Weights of a small spectrogram VAE: encoder num experts 8.
Rows from block 2 of the encoder, named by matrix and row number. Each number is 500 + 25 x the weight over its row's rms, rounded and kept within 0 to 999. All counts start at 0. Numbers have three digits each. After the name is the row's rms in percent of the matrix's.
# fc2: MLP down (encoder.blocks.2.mlp.fc2.weight, 160x480), inputs 0-119
fc2.25 070:508509532510496496508503500498513519540496493506498505551489494551506500530504547510516510514508515529498498506534499514462499519513508453495524506475489533482482488509551525497517546507495515494508532500510574554519501541519508508494498498482555530511497504500501543519507555470495523466479501551507497508506509504536525509503523513514528488519508514490530511
fc2.26 151:495478484495488524490498502494491482445503512483481492472518497451494500470491445501494465489505444503486493504473489490472491502478497493435490489482496479490507512506443465492499494509503511501454477482482433470499491476480493503503514485512422501493504496485498470502483471514515497534479504466488488485468489443465471487501479531468481506495497519486480475
fc2.27 068:507508508524503451497517601508470509498502495517505512468492497496505489490521500490500474528496515505522477507474522493550480484489555532512473501499519501543511505496517515500490480520491511507524531501519465498508475459477501472509511518526547465511495506514506520501503449458512483494545467487507493569551511536510491508516525496482487524457490519523491495
fc2.28 073:502499497507514431513497492495495504454497485501508507469482479539497498510508472506532502495485516504504506496496487458506509507560470482588524500537499509500524490477489481510501503493495504464479501490481437508532508472512491505518477495484515567493500490479509498503495484478508490456517494536501476475509481457495525518507518486476491482471505496510521500
fc2.29 089:494507456483466465488492507481476428520493497511506497503501506497493521506503509499506505525514481489506523500532508485505538499530504554482511495440493504512482469502589504481505457501480522514506507503512501505490476478495498510452492502505514495493501504534459525480483441459493523519482511463507482508491484506509475487499500471576474476501497508515506500
fc2.30 141:509510490485496496505494503492524493621494508522503493513500527497496486492511507524503508494519487500506540509499507502521580503500514510489493509506523502522494501509512513512507509502521502515529484514508507513471516541486505473473510493507490464509510502539472476483485485571510518530503516564521533520491490542507483511499481498550519511581486492502512505
fc2.31 057:510490477514500556504483521513473571512512504498516515501504472499498510499507475483518470493491482511485497506524509547516510517528510518461501508525494504499502508500454531476497507495537536473481513524473527476498500454498515497520509493522549577523514512479531528509506531456521499465522498475511489511523528456502504486534513538424487484529508513499491480
fc2.32 096:502522543498518552498502464500477545473521498487476493466488486505507493518484518512524509469482513519477484488482504503496448504504468499475490501406489511482514530481528496492497515497487495475468504499476530499529479482484495498531509489544509551507505509503520500533531489413514490548514480524496471525473480480485524494498485528480476477506527527489503481
fc2.33 085:505464497500466503482505575524529449447500521487505521483469474494490508483500493520467475503521510501504475513505529506487535517495540485478494504465512519492453499497456539512498520489532476482518495512477461496471496514498544504478529491494475469504497500487494507500514498490496497470444492495495480520444511517505477461518504484491493495457490504515495491
fc2.34 049:503501509520495522507526528485470543483497515493506499509502488519506523519503525507510561511508526505498481504514488512475518485535512476549529505446503522512497513507569530496509527502516546499510527493518563518515500471507497509515494508508565590502492508484511573509506560472500511515536500475501529536531512496509515528503520526530502484501501503500499528
fc2.35 094:519521473509505522543502506488525550486488488512510501525510510499500487531552520540531466497492505504515508501482476538496520496496491472514513509546483497489501490495506586531489477521495465513481507485502531526505541532507511520473452510491510460518509495485487499521519457525484508439443490516518581453519505446524505518491503509509535521564523504490490521
fc2.36 124:496486468493489529498475474517545531588497538501502505491508531500497490491506490501479504486477516488505477518509463515538527503513516519513499495456523495524514494487431482502487474486546501499549489535517521471467481496500526466506511507501522431508491515512490496487465496544511463504535506469506527492511523509473488491513508449497511491531483485517504507
fc2.37 144:471510502514537477500528478504501551435470481484484514505501502495505497490495474495533470505473547505511489499477439451502436512483474459519494494548498497483544500508416449513490509490487492495528510491503477505502552461513502486542502502462478452463495478484515480498484496521480473512507492527494522445522530530429519502518551512450522505492510465490466518
fc2.38 067:489501490475496563501516483485482462471481511468494489543497510513495508478481507488480543506494526482497505498524492500473494509501499437525539499457504505463493481501571485491493508473485501522535494509498527536501515528529496528480461519482508537469498489497491506503489557553493505524466501507491496479485510525478498513487516478537511485471517487484518516
fc2.39 138:491512494496504560500538515473520481457485494468485507553482503458509520470491511524521494480504501506507525497461521488494489484491500503486517494517481502480516525496537504516495503490478513513492500492467489487491513513498511493508489513501456512494503498492502491519493478533498472572504498577476500490501517470497538513512495512506480528491504489493499512
fc2.40 155:486475481501506516521493463513505503519491491492505501537489511501493488499486489451460520500495526474490489500520462462530473485526472519563497496466500457490516511498399473484504470484511471502506497511496419457492493496500500441527506502480543491477500487508503480492494509480471473520489496434472495503513507500504498476506503478491505461474479474522494485
fc2.41 144:510514500504485497521517511538503541590487503536503520511492527519510515493512583551508474500506487496522515508522503480532539532499496515480503505514488520504522500509547530529507525505497545504525526490500524518511511534502504491493526511502514493500505496547494498494459504553478504569505497575549567524505508539520525514506531512506522518524498491515521508
fc2.42 111:509491544505528540491476488507523448569506486486486498497499484514500488491498482506487488464490519505477479497525520527493528498493511478484482491553517505480480503506468546496505533507538495496488493515480541497507496507500505502497480487468446478511483488470499545500567564476516467444477484535510481480500516571507503511487476548498530503493493513470488506
fc2.43 120:497518482497484510513516437495493531528497506501488492484506522489514489519482572460492480470494510495476487499518490548497449506496489496482498512479532492503534505481461543492515490505476503502543496522516602487523539498497484513529504518508537461518497504510512432518530534517524497553575505498496545502501495557527522511484503526494517489599512506488486522
fc2.44 120:495508521524515469497526540518462549470489493497498518533465509541507521505501532488499487523476541508517487497506517535519448526507507496532494483518492513471499503512497510502491493496478543504526544497502546510514519501530515495504499525474511527478477486500512559508498531497487478489470472552503532526548533542508519499512545493463507506427502496498499497
fc2.45 106:515534518528501477506508535509534541524498476530512514494493499510514490500523578534526481469503515504525487517512508533513492511511529457496508515589507520492505495508594543511492537521514516487525504519500545540507542521516505519510460505491485471519512501479512531508509533530505497459520490531522546479520522528529527502511544513485516539531522488497504525
fc2.46 111:497503491500461515495532513476473453377495524473503504524503511479519543495492525507504496507527478501504523514480474506492519489487528520475513506476507509497518534541536477497522518506484535515479495492514516497521501501499514514488529513521505509498509513518497542517463548526508522567508529445487537543483506451508495542507483534518512502530497507498471491
fc2.47 053:502489482494498541486476489527494550498509500500477507526488512500506517475485493528513480456501465499497521509514481510517465513458508503416472507519462481466530512520516529473496499488521508479522499497490516492471486533492510471515547495507425464498501488505516489486511499532481473553490474490509474489488527490502496497509504523456514510553496487488504467
fc2.48 112:501543526520493503512496475517460549536506486534499511560480517544518504550509558550550513514491533515508510498529489484534487511522473546490502505467472514510521503506635508504516516515482516509509536486513546532528492477505500474534527503526565558490496493552497545520498491466487516550530493549532535508518493513550522515525518488498503487532495500516509492
fc2.49 080:502480478496495525498499547501479495522500517495499497552511504515492492458503504543512486513497495501498521500515510516500566522499491532497478498477495492498489473484521538504494464477483442521512486511500503544494557524493533526485548508518520578495508501512468512490507430520499527503485505529507554517488471522526485485501496498521475479528462504489508506
fc2.50 108:495453503496480497510509523461516456493496492502511515467524480471495503496496480480507479494511503505480484500538532516514528489537476526474533489537534508523494460487383507491522470512517500502520509533464515495516524463486512533499517496514431499526497529457500505501511463461515507436531519428504499502496498538524451455502504486500468467473501535526500522
fc2.51 124:495496458493500547502521512514484491491504509502484510516503506499508509430500496497469508491506497479501513511480510517495517505493518510475473493521525475502513529510511575508491451493486457533507495517504501522502530517475523518509493511505490520483491488537493499495532497525520505568516493495509553503515511522524481526510508516507478513533472492490488505
fc2.52 085:509475462508487537511558529504472469489454507483528504536498493522502520455484485460443522504527506447500520512544501480480501497496497479548519515570497490459468505516481534503510500475491480521497490500523498507497507506520505529481444531481552537513492492479501544496509580508486466469428487485490533535516519496502528516495519505531525518462486484498505508
fc2.53 107:503490509494483489488486499503487456581498518492482485474509502479492468492500455478477440486510467484483479497490493480493489493473495510463478501485505479512485509489437485484501518514495491499472493488503484463497454491475479488498518490523498471518496504493490462500494478517515483499510497450487457516463464498489475486487458504481496505488479515491493475
fc2.54 123:498515480495494498506478481510510525528489485500484504560486502511505497508506419468512480475491500495481486508511486477506450486475483499520490496423470488482501498504444499481498493480509492478472503488494469439481467477495490456491477496469510426492498483499506485497506513465499444495501488535496465450502504478503516496509490484480537492516483470500476486
fc2.55 091:485496507495526530484495458505475520514502488504482493472509516477505507486474507420481526501485491498487501491481498484501414495485487492479485494485490473478527541503507399487499473500485545483495486497491487476496491484501477478536496495503452516490488499514530466488491511536503478609490504490492471464525508519485517502495498499461500490454502497487479483
fc2.56 104:494486480492479550473497525530492527487507520480500509486504503497494510481487514502475494501494502488511476505502500492510479524488506495493494499476473488494508499506551451492494495496547502507557485493499525491432484472507509498498507500509530564496503501501507520498457495521497499547458498469503460519480504500457472469543515467468478493420508494502480483
fc2.57 136:490510460509487520485511491489455503473469508490508494488482511495511526491477438417454538499512480473486492515510491457495456483505511493509523499468504496493486510506442508461504486477492516506482487505512460439502453467510480467509467519483505518480494499512519504485521542489502452521487492394476419528496509462475518522491507498496488493477484470502509496
fc2.58 066:503497533492507532493492489524513522552511506508490500462504500510501475468507529509482475458489565502510480500492518519527529517513518461458471490519516514502482496504511513516489507514531452511566495522483522535510512520499513506497492482478444444503495498516498507497519474525512507461456483562519487478461524590495499489495509499487505506470508501503500504
fc2.59 060:491491519508528438522496506493558483531505498510505509487511498482495499511506509459492509536505525509512515495481503485512503502522489527542518494517541497515522486488384420538501495506504508494516526506513406493521524527505508516522514496478500465491491501499498435508464447519505520468529516566508502447505493543507473476515513459524511504438500501531516509
fc2.60 087:490509526488522492497494487490523483472501488482482489556501487541497507504492505538524526503497537518496508487510509518489540515512517505500501483458518538498500497511616469510498541485485488504496520507500552546517517535495517508497511491486491497480486497526491563507495566480520515502526501543493480481494500496510496543501490491566515494486498505488513520
fc2.61 085:487497522438499496490514487504506505576495482483452503485478498498487514478495516532535465493487499507501519475517513463506541517499489512454455456480493507493499506506508488526491519449501508510485516492461483508503499512446502456491525475456465477435477447539478481485498486487496496543501487607510509481472505513494490490509484499503491521492474471495501489
fc2.62 063:498489483492513522495473536522542518491509501520505516506487486525491502467498530535514525492495514487513515497524500447516527529522524504484492502535500516492492497501622532506486523475529537484527506523481493542499525528502520501505517497481457557478503484497502525469516536531497506491464487504539504487506510521471499515520519489510513497523503466496528512
fc2.63 049:492498505509515429506510495474534535475499486508508494473484502454498512544497480487547566529496487523511534495503510482554454476530462539488508505478495504507537499486522503501501499507496512479490510500501485485496527461508484490518503485509448487508495504478515493508512439488497526523538494510495478462538486500498509498496511468508489492497523498515501514
fc2.64 101:496505507514523496507490513493497537480504501497501503512494491486511537501494455481523557492500523498486501502514516525524490501528517503510534492456527534518523498502526494490503542486513596480517529515503521495525492453497498510535484504492533559480489512496538493502509516486525516493560513489530481490513526523494514528509525504530504484484514492507510535
fc2.65 079:516528548503503474522520499505511537549487469508497510530507502537512463558527548549519408480483510504500491491506472537501545495485481483566505504526485510502489523512530471532495540522491485515480525485513578529516507538493490473494511501522562475515490497500493534519449540509478483477486493589511576515516505486514535494503500527514541519504489510490499509
fc2.66 090:502533549506517413499522518501497488479502473495501508476491492527506530514507515523554523528516505521511529497532508461502518510509498533485516498577511520542515482513532481513522551501478531515493530506509505536524507504494492507515554498502465514480495489509492546490513513438506515472540506512504514545506485519537503505505511515521502502508491514514527508
fc2.67 092:492483493488527518526490474488473567490507491508479498517504521479496493523500427529554496468482502517486522499476472497522482525522490486505509486482480486499532491496461471503511482503482490474503470501485482519501593465513512505507522479511472508481536509516525468507492467529500538548468518464512489471489479483492512487504497501499492479579522505485494491
fc2.68 121:533493499513490503505480498496495521486513531506542488464503499516494473532532492504498510503528468492500458511504476527517541490504520491567555512532512516562482493498423484488512492524539491506501494480524512492493451475514477488488502505523556529557509532489505503497493514497500503431529520425498483554494523455497496495479490514507505495505512526518511500
fc2.69 202:491492467501490508495516512503504554525509510514497523467470513465504522471505561496490496502489518498517475507471538530534497508530529517440483478438541494531524527511536555508481469476500550518537523533479466465502529481469528482514515501513492504465486485561505496499511452500528520545554484543523521532528524537506486503532521486471478499490496484512475502
fc2.70 053:490504512498501434488523460491522493503502503501488490449498482524495494511497554510506483489477528511494460487507518533503559506526488488519483479448534505521522503492550463501498512489484484524490511514488503563526524500495490506524506484493490453486487493482486571497489514501516520500557513563493499469517490504499508511499490508494483456480499500493485517
fc2.71 076:499494477513488571505534533505499497476472534457489496542528506492510515500488474470470496479502483461498474516502487590488487480474495495553495502551494481484500517511478482495506486496510494532504479485512514459480528512503487491486481526518529501512491499474506514498450572601486448526486505471480553512517531479478532517499504530509526509530485500483469523
fc2.72 094:495511497497496514485524503504407560462509486515487507541497515499506541497491509483548489505494450506485507497505525514512450534467502529439478493473467494503540505521620518476506488498441534508476533460494503501499523457488487484508532513530501552494501504538507518492512523473498513596532510489509485521551516505499512510509517516454486495491501506487479496
fc2.73 121:484487462500492532493513490526477569441509505502490519537500491484506521507479469471532462491474496484504475495482477509507458497482501504517495487494486482492545533514491459467495491481513538497500514482497460484494471450500491475536513501487539519457491486512529515504485507482494472526527496478499489495527549469463510503520529507451485470477501473501481480
fc2.74 108:486489441465493501482506513488504473452501530482507503423488487492490506476496510478450515492485472480497472503456526499480510506520508477473499485450533495510493512487547515490455465464502526501563489530483468481497538483507511508492483487493451520485491492510497485493505422529522519494495488488505452466478483503469489521503499466509480458490514484501487503
fc2.75 123:491507470515490489503512505494493526410475511491497498508513537476508494508505496499531460470484477468497471509472467465525477490459507515527507505484494486515514515508526437489512507491494565489519498483506521476493498481502484481501547520524559480494509506478504481485434536572483469544524516434508546518527518471416511511503501488474525502526496480496485503
fc2.76 066:490511489514512448496494515503524503431504507512503504466512525487506491453514510490475531531496483477526471510426494469512486488492536517517503484585516490564534507517484463505506487536523501502518500495517464487488492501512490486516515501497439445486514503488509523477486473544504466498548509445495498484549536497446487512498498507489496525464493504521493503
fc2.77 069:497496511490497525491498525503514523543502491504501510509487496533497500515496597532519485499486527507497507494524516539504551527536509504426492488492497513489487497505567514507489494494502523505517522522466534549522525524508523508489521482500479568493495492511495499495494514497498534525489494578521565481496510529513505486508514511512493503506504491488502502
fc2.78 081:518511479498507509491498507487450539545503501491511495517511488505508518494498432487500525518497479523486500504500517509474419484477490467522495508520487497491477520507526550482517531504486509505436490502512539502480474460507460509497464507498506498517513504467521579523582539444519506480487497485481460521509508489487529516492483536477487497477510518480501502